config.yaml
arch: "vit"
model: "image classifier"
dataset: "simulated stained blood smears"
train_examples: 195000
image_size: 32
crop_scale_min: 1
horizontal_flip: true
translate: 0.06
targets: ["large cell"]
num_classes: 7
norm: "layernorm"
norm_position: "pre"
hidden_act: "geglu"
head_dim: 32
fused_qkv: true
bias: "all"
qk_norm: true
parallel_block: false
moe: "expert_choice"
drop_path: 0.15
num_experts: 16
moe_every: 1
expert_mlp_ratio: 0.5
experts_per_token: 1
shared_expert: false
patch_size: [4, 4]
conv_stem: false
layers: 14
width: 256
positions: "sincos"
pooling: "mean"
mixing: "mixup"
label_smoothing: 0.05
loss: "cross_entropy"
residual_init: "scaled_by_depth"
optimizer: "adamw"
learning_rate: 0.00089
beta1: 0.9
beta2: 0.99
eps: 1e-10
max_grad_norm: 1.0
max_steps: 14700
batch_size: 64
epochs: 4.8
lr_schedule: "wsd"
decay_fraction: 0.3
final_lr_fraction: 0.01
warmup_steps: 730
weight_decay: 0.0
Rows from expert 2 of block 8, named by matrix and row number. Rows with one number belong to one neuron. Each number is 128 + 24 x the weight over its row's rms, rounded and kept within 0 to 255. All counts start at 0. Numbers have three digits each. After the name is the row's rms in percent of the matrix's.
# gate: expert gate (model.blocks.8.mlp.gate, 16x128x256), inputs 52-103
# up: expert up (model.blocks.8.mlp.up, 16x128x256), inputs 52-103
# down: expert down (model.blocks.8.mlp.down, 16x256x128, transposed), outputs 52-103
gate.31 099:141108128122128118148125102151100132158144119119133121095147145123096100130129167116131155121152148145139142148126131139144132119102135170103120131133107159
up.31 092:119161138128131104087128146128185142099100115138106148177067115136129157125105095125119118115127098092138111123088139113126144143146127088146152153123149104
down.31 099:130148163123124123160126153155144108165111110145121146157088107071066110167125117084137119149132146125143124132087105109112125128109133114077128145193133107
gate.32 142:096081095140136130146089200116120159074118127117086151137151121143144106099111167172134148108116131141117078152125083123144158105129122159130119122144140104
up.32 150:145157145131138125084162073136137115170153110146162116120114135127111158140140119102109099158145096107153166133127155105108114129113140078124108115089123139
down.32 129:125139091082116163140149103134130109137076167116110105122131144122131131128137117109110138127098177102150180104119147125154134149165159168163175137158106138
gate.33 100:181120147149114135119144134124128110128107115106150151105108168090104101119100123105118145119096127148113095103147137136142122087091149082132137143096106134
up.33 096:143119131117114150099101156113068145126144098110102145095150118087118065133136134128133164103132136162141121148131150162188125165146145123116136161131128165
down.33 099:108114104124131180151120137107161142160093149102093125099155105152092147156130102096141113123140103117143161124141152136132127168150162135123157115117132129
gate.34 102:140168173167125189125165105149136140131155137165125142144130076114115149099135126104079131141133119090140127069112156110135107088125122137138159099088095115
up.34 075:102106132131129140099142127172100158143127110129094146120175107163154099160124114131155157127137143167145118108138144156087120131144114146141079117107136104
down.34 074:105117133152110128113114134142115133094132104111171116107119133100128126135119146084172112152156097123148158116091140120128139111130137158148126097123099137
gate.35 093:101127113117152113151066143157097164101152133117120115103113098152147102130099148163177089104131095156147099122185124133117131148165141147113122093113097141
up.35 095:141137126151134158122152117120109156135121122137107138133116142131138119109126116076128108140091140133110104122099141097123109123177105119121118079142110152
down.35 087:108137121138132110114149135140136148069096114136115070116089085133117112147148135154133141111123125142150089144104143122117133148107138122113101140110128114
gate.36 102:129113136115114172097169104128112098142137134142144192135106167103122138118111175110114159162123122108143113115115126119147156125135146114149163130102138116
up.36 085:089081109144164136143158100138117132161134140127100137164105122089118145137134131118113113128092118128131136145138102126155118145115115151113100165156138154
down.36 094:148127122141144098111127124143122130149125153138096154094125129097099136100130109167137100137172091127164138109130106096100119120124154108052150140131109137
gate.37 083:112121131157148186077154160129127116091209138116161165118140143191148113120116120138110118119129142133157099138122106106102159109180129129189130083150137137
up.37 088:166119125133102179111114110153108121121102126125118105091170127135146144102161122109129118103144156205129140125157127127112126174141079152113154126076130164
down.37 086:155084159159113143140119136139118114173148154108145102087157129132109111109095149144147127165176129153152065140116124134091149113149129149155114120141118142
gate.38 098:181163102134108166109164146167122094148151117138164132121122129146119124116114085109101158127122125132127088119102149103101117126123128103142133134108111135
up.38 094:140141126149135146149118179148150140130137102097107116101096091161128130116120089142122160138107184189110111124079121108123125159090098103152118127118147144
down.38 093:133140086106122134145123157099118117137119167134157124115146147126112114119115105137162140145140130184070106109130159174125121107150119093134124131113094136
gate.39 122:111108124129137108117093152101163136111097135092099165139110155152140144140155108137144146128125167079107129155126088135117154123103107130185098121120156121
up.39 127:100125130134146114090112116130163136107125140111078157150104145150150139124137122145139106094126155110123137151113111153146138151155106144181145103143159101
down.39 124:094135108123130124092092130129149157074111141124135162144104105117138106167155122103105146143117094096113104161152128113161187104137120131111136104133149082
gate.40 093:151138168191153144100133173150161137172161125134129147095094136147120156098074117127120095113061110108120122145126158100090108145113130149146141103102120146
up.40 083:131109095079162085093118121163148110185132098151154123108116138136123130161161154131132115115109101111124137156088129103120115174126127151081127152141134165
down.40 086:104128106120165145156102125138165147149096094103125129098121110128168161186159149109103130129130139118147141143133119131093093135108084134126140108118164150
gate.41 102:132142142145141163132134109148102120126120131154134143178151135130150134095124096106105129175136075122138109092142079115137154123119128145130130131108106098
up.41 107:111160169075127152151120087128122112109136144132147121171158106122145185138172075150076109171145107140140163134121105149131125120142112122128144127134119107
down.41 101:145108101100155120133105119116108114105111113096126140089143143148117096167131129166128086126159117102127091132110125143121133122130113157118090146079156135
gate.42 102:120123160137124121149137113153115144133116167154150118130141100140139130159107136154143084150166091144116145150137079122106149078110105128117132111140114069
up.42 103:115117122132146090156101132161114121130122160116146132114133098136125134144150155159155108120168131150086130140123108108092156097100119166144129124138118125
down.42 110:137121136126144143122121145173151120153152141130138118116138128128120129139094122119128128155129135130124167099153141111137096141094119158140131100194104157
gate.43 093:117133111116131136148092128110103133103143130113149176152153149143111077147113137153153124125145114150125113124124118131104152090130128136107105140112150141
up.43 095:131134108119118126143102145107106100136127141142157152151130128133115065159128154113121132145145137141131155104142137121124166106153139135127133143116112113
down.43 098:124131132158115103134122153150142111145171131109142117131146133113116162100114154147110094110098160170146097114167141130099114158147097140128105082108124156
gate.44 100:142124169133122120093106124112132160131098098117102170147136133093103118126136148110132146124143101102145179136151150141150124125088146097098111136128130121
up.44 102:112142125158143130128113151145137146116179122111138166112163150142121135088113142147144128108114132169104095135131113106131141162117080158140099101136136115
down.44 103:130101140123130135105138099081111104111109144134132135169121133088194137138114144095132120120096148117139145100140155175157149149178125160158172145125131115
gate.45 099:114111115149115114102130182128118168086129076128101138132122117138117056135100139133169173125138140114156101148137149118137120149147145139133100075112135123
up.45 091:145100146073086135150107126146157127151052174114124123137130094094149098141165084114131162144107150140137161114167107138116097129112153102110150097162109129
down.45 105:127106109160114133100110141135099155108154119096140131115098104141126131105101122142171141110119117126122097150125149140126144156080109092126126087126127149
gate.46 124:145105125170122111132128144128173119159123129109166130085144152135102143132127112108128149100115165083107088137112137076110134111097125085132116127090119124
up.46 128:108126157144145149123145099128096164097152138165107141169113113120116157098087141127121108158153098154184165095158123157147119135158139176119143115118111117
down.46 129:103110134183171126125096158143152120090115135147145156139096142158112123121100128140154107133147156099118121135101108131130157120079115139143111098152170101
gate.47 091:128089149087118141096116129124090132116126105119126089137082097104145158115106165139130127117157111151166135132117094146142123136130155090093157150120123123
up.47 100:104143075147150144180116125143114125172133149141121093096147144153088129139135129108133118143123123160067112119119173115132156088135149167185125135118116150
down.47 098:096103119091126122095136120109130084105129102132067120149135114130150151139121111111117130100124152107091125114092147107148134123163108119189103175140153126
gate.48 100:134152120154102117132127123131126099098134124196129143168108115106157165122145123164113107147125167119107088139115136117151132126171144101157113120089119136
up.48 097:125111159114108150117134118139113132158176127124145126117162172133132091113097165134076105122176094171166157104142144119120148160113116128103159130157132113
down.48 089:104128133160154151086150129126139135115092096134078148113144139078115104202143120140134147126145123094114142111127127108186085145149136132122129150111143141
gate.49 091:141181114124105146127122108129111091133159114153154158151064121139146177125110143086137184130118098133141105131094144142112103152166088105163158132121127165
up.49 087:087090122099158122117152132171127122165167079135104112123155174159161120145102126098104102069087140112113123131112156139145078164151105164102115154127136150
down.49 099:102120172120150123137126157116114123138113105094123126128072118153107098122066135150178131129101174179125121113091134110123095153099149080145101157136156134
gate.50 091:157104133136107132141138152125152156136121167145123113083122119058112064131144147124135147140170075081125116120159103084162157091075182101088126143142138121
up.50 097:134102130110088086129133138103113118162100134117130126075120130110083091155122136154138130155179135128132136111159101112127177091101175094137125135145122150
down.50 094:140170136118164106163155142148156139121160130140135124132127113088116117134120095150129107108110096140093105130169162114096122105108167106135093162120117122
gate.51 107:158138140125147143136113125170125127145195106139167128103111127112145142105136088091148140102145136121127085130094127107082111119126073079147102117078137151
up.51 105:106124140136145141119135118143171141110103153128140142151120152092122170123115143141165087136095120115144167103157124163167126187134128172095143112133116125
down.51 102:152137141129122119136130158179156130107154096134119164158094097139140098131123097103119132110101139109120123124098158106123129121097118127143087099117110127
gate.52 095:127105107125133135113140140115134158182114104130140153115128127110124120082109124099134136139117158116135134135152140155138115115112126109124117118129083140
up.52 092:142140144138153116119095103137109154158139091087111120125099082114132130109111145131172090153137140150104174109176126162170104124160137137162100105161138144
down.52 100:091112123128165113136119070083118109117067118127165109123141143141148154144140146144172122115109128129146129113119145185185099126166122156157134148079133140
gate.53 101:146099115069125113109120104106122125125134105107133161107159144112096108121172129132142190114135104126140088123160102136115140108132137090158114114097160128
up.53 111:116145123095127104130089139127129148124116100131092169175104117082119126134116164083157127079115125137116132132126128164130113150114093132143135089110171099
down.53 119:091124161137143138132138134101090127134134164112153151137127139137106127118094149094119143148106133118164167109172116143167146120122134179118140151115118134
gate.54 111:136108152200097138124097173140129146110099152097116139127153120146150109112127122138123154116174140170164126159153091124119128110120093149125136100160128139
up.54 116:098133108082173129130159087119103074152152106137163122140087140137107124151132146124113100143126123089117115114125162124115119140143161105112137137087144127
down.54 117:119110103139097156147145116073116109144118105107110143155121163179088114148105156099098143083157136127141146119120119099127148128129141175117136178102148152
gate.55 122:149103120118100120116122170114107150099143123125077116097116133146121088106111110169164167102160144157112103142140098121145136117097131124141123112148122132
up.55 125:137091130112110115178114154129160117130095170102126096112127113144158105134135127171129133103151140133134111160142099121113130134081136133122128115188154121
down.55 116:163155135149090159101125132141154153112120094143143150137114122141141109101155106141142139134126105134123121118163107091108138126111134064141108119119123137
gate.56 104:120137140126138117115144132147089125091125117141114172168130149138140096110111129123120128135182152104165117148128129134136157136123107170083139127134121104
up.56 108:106112143119154094124090137136081163082134113136127164132179153180141107128104135126101135108173136122130099147111096138123176115149091159114096112124146063
down.56 115:113140188114125158117161054130138138109138151145130121149118117120161138151091111112104129133135084130140112082141124137157151091117117141104146170134162063
gate.57 106:135148095108073174141143124133135081137176149158128143160101102128163129128131112097106162141100148134117146089128079131140115133159123140146166157137097091
up.57 105:131124166155168129100129128103136130112145112114181143114105179156143149119098107133125134146126086135115096155140155114140141157137099102127132114100142151
down.57 107:149077158130087098076161127115114145144148106120146149153103190138036092111109145089154164069148131153144161141139136157127135144140137102109163168126145153
gate.58 106:173166128174091120120158095144119096133170163139127140145109145103099147075067146121100136143103088147132120109136156132133124149123133110145135110118108134
up.58 090:146149119131093162123135113138143144070126139135179155138095163122129094111117118109127090163135130098133118123112160104104122081118139099138130135104147078
down.58 097:168104046156157041103139166132159145086115147089147141123140156125165089140154150152162100117161161152127105162156105131145158120136136122148171087116171138
gate.59 098:146122126136144132106147149136181110149156155143106158128093141161140121141112090152126127106141120056126120140127127125071115139119133125129099123102130153
up.59 098:136179129164125142133153085142119107142120092141141114114126077076124125089149147124090081123130111142151097110093136127132103126168142134106141136114127160
down.59 098:116095124148211128115128136128115112160168154153170114088143136176126140143108168143120101120159108148136134148151113150127127080141131160121104097135136146
gate.60 081:140122122161114146074142081129164130130144153141127138140106085067139108126107127120162111119139108111142153102076162111132114142159144117126141116075111146
up.60 083:133150149099125089125110137128125144119128122131119101126121120169092144137156153163108117126151129120148131131152122151126133146144129142110108117141159144
down.60 087:105126151083123117127077133088121101120121146098149120113150157122129132131165079152109141128144135140120140087136127131110114163129110099128139166118129107
gate.61 092:129161130094100111122113133147123124093165117149105136145107104122133111122125133140168096110131095147115126130109145148142153134160138124119147167098134103
up.61 089:129117137091125109093144129129118106090114128099113140135161140138130133115128144134166131117130122146135162124141156106160124162140140146118172153127149148
down.61 093:127126119136139147142124111147128140139128150145138127102125156129102135110120181144139115127153101168139111148123091106104135158128086131081115084116151139
gate.62 104:108121116155122121134112173124145136113133174130079142124114134152135101125134100165110128112139147120123139122146091128114164128125114144154133103155126103
up.62 120:101120103116127091115095176127157159129113125110102151158126164135171114096127110135145151091104175141115120166121114125138169123101105133165118142139149114
down.62 113:115123132148141131133120118136123154095119102162151137136109127124135129142116127160109108130135102115125113173111116125130121097116095126110118143061152093
gate.63 096:173178166140145148100130104142132099118174137181140136140115111151106153097110100108141120164140091091175107115131111097112139143113111092116122107106088131
up.63 094:125091183106131147120119110143096098076147132116130152145090128106095170160147133142101130104125107122173110150147133149152137117169103153145170118094139131
down.63 088:113101115114083133096161119132069145112121107089108123114133129065135060100165102158099149149130101107141142141138160149144143145137126124142150141142058138
gate.64 094:165143136169120139111178153152153093129141151152148175142114160161122135097106094097107118144130112145142145098158130082101147127135122113139131140118144124
up.64 080:118135119158129135105128147169133139086147116118123137138131114128140123115083134110132142118121117132112114128137138098136145092087119117154143122126125075
down.64 092:190120109126157111113111158168121141132102151101100127120119142118136127115076116118134171150152145126129101145141107080111096104109131101140131107125131109
gate.65 105:137107133135118139133127107136128100140119150097169121132108150114092143086117113096142173132101156150128163141107132152147096161131099109161179129132134168
up.65 100:141149156144158182129150151127105118121200146150153152133115131156133107120114114163110112143154085098127112103152123100121158102157167138146121124084117104
down.65 104:148153154160175115104136154134112100128174126124128159141105141167098113114101144133141096060130119159136119144080121133099118115109104138131089144136141135
gate.66 104:150111119085112130133122096129138129160181123146160109137074144106128161121124116100124143130110086128095109136113161149163113143145068101172119129105134176
up.66 101:107133141114103131153139093136092128124177120111151110134120143147143183141139101108105136128113129124115117146100166125120108122162070088176127137120137162
down.66 104:098093087122129101167144112116145135137083141097094108137134095088086141148143155147147101145118111149132159152170135149109126142170142106106155115151124141
gate.67 116:103102136124092136114168100133125154167138139152108102125124114132110113114145104116112184147125153092142153138124126152152127110089129118144147125157100119
up.67 131:094083138116095147149159093122089121157126131140105076136133111106110102120150101107107152168128143123135150106148127148152133090135140122144149142147137148
down.67 118:127144123093165179118132114117109163089138135146087101154147083131162147150122137127141139115147117126107111117138129120114098085161153084121110126108128095
gate.68 112:108092128115136128142134181117118142095128159125114153170114138143123128120152128165165146099124151135125117122104078158127144132115116156136121088134144093
up.68 125:099080140130136106136119181118100136072120137074084150129151158167153107134164127161149161089111160124105109121094093148128151128113107153171111104122136128
down.68 119:121098129136145156136105167129154163117164105145168181157115112114138089130151112144142110134127095117100078144167107136103138089118127106090094092124166115
gate.69 098:140128110122138130172149124132123107133120172146125127106132096109078139130112184152104080139188068091153119126153121098099138126135127146101154118115147142
up.69 104:149163158119100158114141089095154101084124094142150125116144135106153141133145075120106153162103142113114129124140126145129126142093153074136157143129167150
down.69 100:134112153126144100105090159142151143118114114110141166096163094170160101163118093135137137096132164122113101154133098117120129146091080105139082141120180118
gate.70 103:098115135139098130106143091142149135140104130132109100144114122109135144126149099103093149154102170108136147117092114154135119111115101118130110098150088141
up.70 097:117138120173194141152117159127096119124133125142112141146123148142115145123104181126149097113111097105112093085152148075125120123129132160118111114107133126
down.70 104:133154123162057090128143119116186116136121129132132140138127180109143083129122084094137144114123194125099128134124158112137162137098095129120145139132110141
gate.71 096:130165146104109143132122116155113142117141106147127121193154117114157134126146154090151115135149100133159130141146095110105154129128141127112144129123095112
up.71 094:127169159082154098179122131177079104120133123151123109166134110168140109182181150144108109127179123117110101160097118095111161116139143153120117107146135115
down.71 089:141107104101123122173149112125127121141141166137147099122112116124105132163176158103129119160159064125154146099178065140124160120112150124126135132144156098
gate.72 103:120133122148110151131170144113164085154097145105120163137107140127099102146125131124125111132122102059143155116153126111129143132120169121122133154148150111
up.72 103:144136156122098135121127098094127174108145121144109110117144089161132123082151129118077135144147124141115097119122153142111118115139138080138128128107078141
down.72 100:089154112093158143139154119124124157102116115174079127165094091106164130136134134084083139166141145123123086126180142138170116086135150161119129115130111093
gate.73 103:154130163102094121151137123122153090124100173106168137153084154094153129116110130067143183138097123114138154106090139152164135155070139108111149142133110136
up.73 102:138113127138151138113185128131124137132174125155142144111149104145112122122133146163074088148148137120166135118139139138092127106158120136119073140125149112
down.73 102:120115114103124122142140144136083149117117125147073155116084119085068127157120139131117140118156101082131101130158097102150107115136156121100125131106151118
gate.74 100:124122112142114124156131146111162111101095141110132110110145138108159104144110179155134098123158110124148101110147115107100148122139148138100141149140135130
up.74 104:125121149144149165108155078171107092132167126147146113130127164168122152110125110109126111147120118149153144120097168129126077104128079108152140101084103134
down.74 111:127104138141151140139085145112154148113076081100146186165141120121132110140132117132107150109106163107117061124115095143177145109118111122180113121088110086
gate.75 085:133156113133157164154107147139103090140190164152123138100157105141109102111096130149095088142146076109133119142098094088119136108146159152167113109152121121
up.75 095:137129134157148135149125129145119146157091124114123122120140119138073164154127162138136080125156107144163128119152105127094091125141111156057127132129122138
down.75 097:152177157128121134094132108156104120143154152131112129143123185127111146072132121158134121137110183155138178118097104153114134097122121180162157124145085178
gate.76 086:182131059152101144134169094133105124140132095129146132107082161134094108108101135151145115125099148125106098144157125122113146126114146077137120162068087115
up.76 086:108136121173119112134135095137078155147113124129079087155121129121112130114101169130162094147143126155135141137113162138136096113131128115077126119136113111
down.76 086:103141137110147149120108104148111120133171112135126137153135134126110125105140186148126099141132119153155111136122138126151133151128107153101130118108125113
gate.77 089:108137100116131134111117139096155143116089146113128160163134097086143141153119094093115129139098157123113124143093143159157170131150149100171158099124125126
up.77 103:103100119135127107122110140096076145110139129111099119107152091154136103140120164186141153118143149164151125113155085171123181128177146151162101080139122148
down.77 098:129141121175127155117095153111143132090089127125130159119119148120120095126132136135121165141168117149109112159161102131128151091072117091111122097136148121
gate.78 093:158144172156121178104137125137133107109150128142141166166101118108088139110086120128133138121137086131127130128089131114138107145132120118131146132095103130
up.78 088:115102146147166120128079151146076143127132110131159136148113136117133139159092150177154138100126067144122159116164129142104092125129138152121125132132141093
down.78 089:134130132076140139131084123149112130137088110118127126163141080110124167146164088096151159161140145136132135108119114133143122102149134129130138096147091104
gate.79 100:171092178091065111121118106153106146103120143145127102098128112105110101125135129115124136125166123136133126146105122144159114140133123094100136150161169107
up.79 116:108163082133153156133135118122169130129125170149132156118157155132142133129133110102125098114086140131078095089105163094084121127122113141143109129098111146
down.79 115:130116121129085089131154135090116123116110118144117108119106189154128123162119123098114142109145151103092100141111150166147137118167145111144151197114160124
gate.80 094:120148134109106167123176065120118111144085144173118108180120085108156146123143099076059139146125106108153164084123132123142088161099155125105133160139119145
up.80 106:131118159159179124133120155120122113107151166109150118058109140131132135136123157162180077109134128148098108095122127097102114133184128152148135131115151126
down.80 100:129128140188109137154114116120147108137118121096159186114102153131098070122114130093138107139139143118145108143127120134108150105102089150108122131115156099
gate.81 120:130101112084068127172134123119132103141134150143097112140147122077148103125150146116126151137107144152114124102123127133159133109137152134139143141138112135
up.81 124:163145138101105102057127059153120147145159122192134117140116131125111140131119100114115138112140131114122139170108153140110103142120085100138141143125147150
down.81 123:114105112106133128156123117127112129150127125157079091162094092126123142138164119092096154180122119121141173137123137121181129170162178139142144154158111132
gate.82 087:153148159131138090139145060116119126130109136162155120158106117150122155144145098131107152151158131118133150108129142137121108114128128104119154151088068101
up.82 096:113114149123129116096098136135112118136103095096102089147091114102122150134149104112149163110119176166147129171126115139161092148141098149153138125134118152
down.82 085:149154110113120150104116144129138144103158153126114121161095118160132135153097145140105121093104103108113082139161085158115160125087135106097142146115125092
gate.83 092:122154131165126154113117131162159144105150104125103150142116120111133150109118134126166124124111120141137128149112134094113169160172157114133122110109110168
up.83 096:148085139127156165138136137118138116127128156142154118111133123142131134119131117144088156156149106143092145092128136134146078097078105143165117098111089167
down.83 096:135139110159106137120122136138135147116120137110110171179135153140130119135159131099077126136107141092091097103127115090131163106098118158104120118097122069
gate.84 097:186154125154116139138169118099121067148148128131165155141121180121064107105109133134095116117138105124125130109143141122110149098113136114172152128101137125
up.84 085:140119113161115107112080148110113113122108114145080146125129136109103103116139134151118117075120133160094117147136121129122097148142112110139139118109158162
down.84 086:153112118119133140163160156142128112143167163130174172136140082136105148133123138138125112123120156162131145117189147138111119154142127101114134128167148164
gate.85 119:155130170087066113131096126131106140132114112124122076147126094085109103153159125123112177132164128151141139149099112136125118120117129112128138122165145143
up.85 128:141116180101064110101137114164108153126123119125113087159104111111098117140138137147105165134188124145187176147131107148159141144140145136149167126162132125
down.85 128:127144144139133178135122130182156137141135114165101111137142074102116137091102136135137117163146102146161143098129089110131123165113162142093146085182086112
gate.86 106:126109120141153138139123093138087127123112123134156113124146139137102131142118176163137135144156130138145132169137134111135135098122136159093107129129091124
up.86 109:120097105143161079144088111136109140118103118125140125119172133133106109130125185141174104160142135155141139177156109131131150097120126184095141110161134126
down.86 111:136126132137112137144168118112083112162183155153088120126140131143154124096137170113117073164165115144146162107124122127144124090152148159121136158127133136
gate.87 092:166142133157125140113171156104129096145163158176148145114075150119095105110104121138112090151138091107109105086090127092097163089129131098155111085105113103
up.87 085:142119124133135121153154133135172112085111141147148134136148150106103128093141147119167141101119137166134130123144128131130110084100102119097113144098121134
down.87 087:141152175130108151123131125143120147137118142169096146158098130132118120107102127125098154150146126099155109109079169154131132136128166132114146163113113123
gate.88 097:178138104134121137110131100109143123120145140127136135098114160131138107142145105126110162118167106078111083104090141099096140104119158055106140125092157115
up.88 096:116101139095132123134128131143099122137123107123113117103185132131137113178157135135115084110169114092111121123150090105089110057112118128122075172118146122
down.88 096:140178144120088159113118141123118159162089090090130141118142122145066141118136118152158151158124146119153112134101128124108102153160135079131146114131114121
gate.89 096:141142129178110143124144102134135143136120120166103148144091121103145114091104169096121097158161065105171112115126147155107151099166113151116153100119100098
up.89 096:090142094169132118093136151119120158107131092114090140181087144163151113093139132112128092119098126100128141155131123114133128153159104131157147074138098084
down.89 097:117164123127129165092097154178110106174132124102126137114103152116121098118099101131181130098141120163130147155086147114120119154129121150081190142139090158
gate.90 090:158162159184118094128162129140146094081109144130173187153113171118114155125077077140116129135146144089137113133113132115107135106111114101140110107078100077
up.90 079:139141202110156110140094134129136140069130134128144111146109088183140165174127105137136063171140136133084147126105142125106103149131090139128121115142115138
down.90 087:147105081133129114120152105127129113152124119147124124134130154127106154120176096120119124114112158098112129130103136160076107121135063118106103153110142112
gate.91 101:160130140130080122121155084138173137158105126128119108133118157111129125103126096055119156119128140126145158149095117136131094162103116090111150138142118136
up.91 097:121147166140150140134116156167108092102166120133152152115133112163110145119115152185186082128128087144130105099136148109122151114199150152111106112097116116
down.91 094:145090101173109099114139171117160123141101100089138159137121151119095097131086139136127089082124151137089090144154148110120131119132112149132100157138161100
gate.92 092:096143139133142137122140077121111190123107114142088118146138098158111133153152150118084143156146056111156139129143120132145145115144132083160145086102135127
up.92 096:158156174137105154130106153148131125122143134178131125143122111140145158158119108108142133140151119157128131114098130127100102131138142142103105089190141134
down.92 096:150085117080090131150176153103122122122087119150101130126124148077119135154121115131119168150149108127141118129152067116138150113158153124104140172099147128
gate.93 093:121117132186116104067147133129144143117114137119122185156130163129124126121118116131137139134154143083159113152138108174148138144121112129112093086126125088
up.93 095:153137138107111140153156118136145132160137150151163130108101076099132157108130150110120135143143098131117124120118164142157125083111179124082174158152116141
down.93 095:140116100132125109128120146108117133158081136114109077096147141164105161139139111134152156099128127138100111109121145116057099161137135125131154107129109195
gate.94 097:108122116182097109119120175093101167082123110082108152129147126173126032147121136154140145133119121141175110144142129147144168140137137145153118082127130092
up.94 102:106103111124128128165129134086129158082101153137090145165105120125128123122120122129124153157092118126146122137094126171145179142159119099141124112155122127
down.94 103:149085116161123094107111115133142143110137121111155164135099124119120098084111108158145125137112123127122110159126067136141146133105081078108141130106153104
gate.95 099:137111121134104117132090122122117162159119133119122133130122074084126110114154173119122151148160139162164132125167091168167130102105133084110134111144149100
up.95 111:136108188106121147105125114130140109106111139136095100120116126158117115125123121104111198145151097152138161133109090120150128143081125146128137106146129109
down.95 109:141144157116095137141113143175140121136111142160144107161127102090135136132096131143144161128109117108158138110109105116124110124093100133076130144138131100
gate.96 102:123131178160133145129150128156122127140150121191146149147126143147097156098128123134121126129135072064137119110120101074122117101133119105121121131099107118
up.96 098:163124152160139126121097137120123134139109145118113126116124109103101135144065143111139094099140098141128110169147121128119133173132152137130146162093145149
down.96 102:099141072141107112132123138118130150127135127141160171088178125098135082129168111131142126147125152106129144142105175161101161123149104112101123108127107100
gate.97 102:141159175158086138099148113153153142137158159164144153139140135143092167085092115094113136111163121115158137133094145114092140121115150101149145133140119133
up.97 091:099134122156123120103125105122177145167080138127092139121134125102141112134137130108134126149095165102125133124133116109153142136139139100119106120112109122
down.97 092:120124159123189128162136164105130113116140083083123101139188125138125128153155140143138111091115157106091137106140151159144106105140123124143143142073187122
gate.98 096:150177130111094158125132068117113112115160124161158140146157113137122142116102129135119098136140077100136118162157151177137136132153168114124160129081150136
up.98 084:112143086152144123151099083120144126116145121148122170126156125142132123112136117144167117163119155114118130147123154137147165098145116125127089136116134083
down.98 095:138084097157130102116145095161150116159130118163148090138143120126189155092148146115099123159108159147124127139174164127141104097163139163158100138108140157
gate.99 106:118098128145152095127123153147088134123123138121122126089162157143100125125101171211130109097152145133142117157135079114103119157113131188143150130133116136
up.99 107:157141089139107081112086138117154152119113127142118154115106128127147153140120103132144107084137120129117086181102147125083137156109098124122144163120174136
down.99 105:153161088166135124161165119147135106134129116164134147146117111107119134121127125102070139123123114133145088104147092088130129128114135095101118156140130123
gate.100 088:171171130155133159126145090175144131164177122173139168170115124105105135096072140109105127120134132095146111138131140131091118125126129134130123123099135108
up.100 085:138126137125118145140166118104138099163190139134132121125160184175152110129174103079094153152127122144158145081157106099123134111138137133129144126092113112
down.100 093:147132130126133097111150131111110130105181162122119166134131128172112132097055185167114122141151122136156128130189123154117157114129132178166121119132132143
gate.101 095:134143135138119159105136150161158107126140101149155185189102127115119169157116132116140103123117132152141137148114129103138156127151137118075118146063134106
up.101 083:108160169136161099128132127139101109122123132111163146116128123113117114137121119179103098105115145169105122106106089161143114161130088144167099131123128100
down.101 092:151171114137092114107150103134126121123160097171118117132087121158165128130114116140106117169088146129086135057129127122135101127127143089153087133135090088
gate.102 109:115114092138124121109099172121136129109118145114108161167119162144139141129171149139125151125122140099108117173135072118120186134116118142160140100121115101
up.102 113:101112113121093121106098152133098176114092140125101127144108133142127118104145112146154126128170162137138123175107106160115165142157097153104110085155131122
down.102 111:143171143181113130116148123137121153104146115172120156171110110130170110147131101129136108145136109101123142126095101125101138099112122099116095128102153088
gate.103 096:169144132167128147143104099154145119111133139187173146134102106099113131116120149109145156159136091118141110149127154109103109120129111109116140121103092110
up.103 088:093123139156164106140126127143111157085092127119101147111101112142159128148142173143163120134124180136144118116117154150164125132170116172153122073132133112
down.103 082:103141108150112150129194127101166111176156140103107105096123126132140160147124137125120131113111125150127150142144134106165096140143147098172160196129109158
gate.104 106:157169142141130136104148089128133126126160124158148175151123143136133140107091162136120085158141081109143087134139127109111159113135131095139153149113111107
up.104 082:141148123133133137134124152157123120095102102137132145149125123104127107106139128104135169178106070080108112149086124082139165149094128140125138111165071117
down.104 085:092109105083133119111116148131139121134098133113096099121098092116159130115112119117124132132126110145116098149152094106169122135136133138147176149088141132
gate.105 085:153162105123119146137112144139116128114117125108150154134129093092121126099131128147120121114143144120147071151159140130132165110133148103133144128066118162
up.105 092:139161098134130122156138131108093135127120113131102146129137116114126114133138153124117128102173120119134098145136150167119110099096126160130148129093164131
down.105 086:151170121171126191111137134132101143113147122147153087152133093146148092170137141158153147157166120139098102119111160145124179111156157121134140135135138121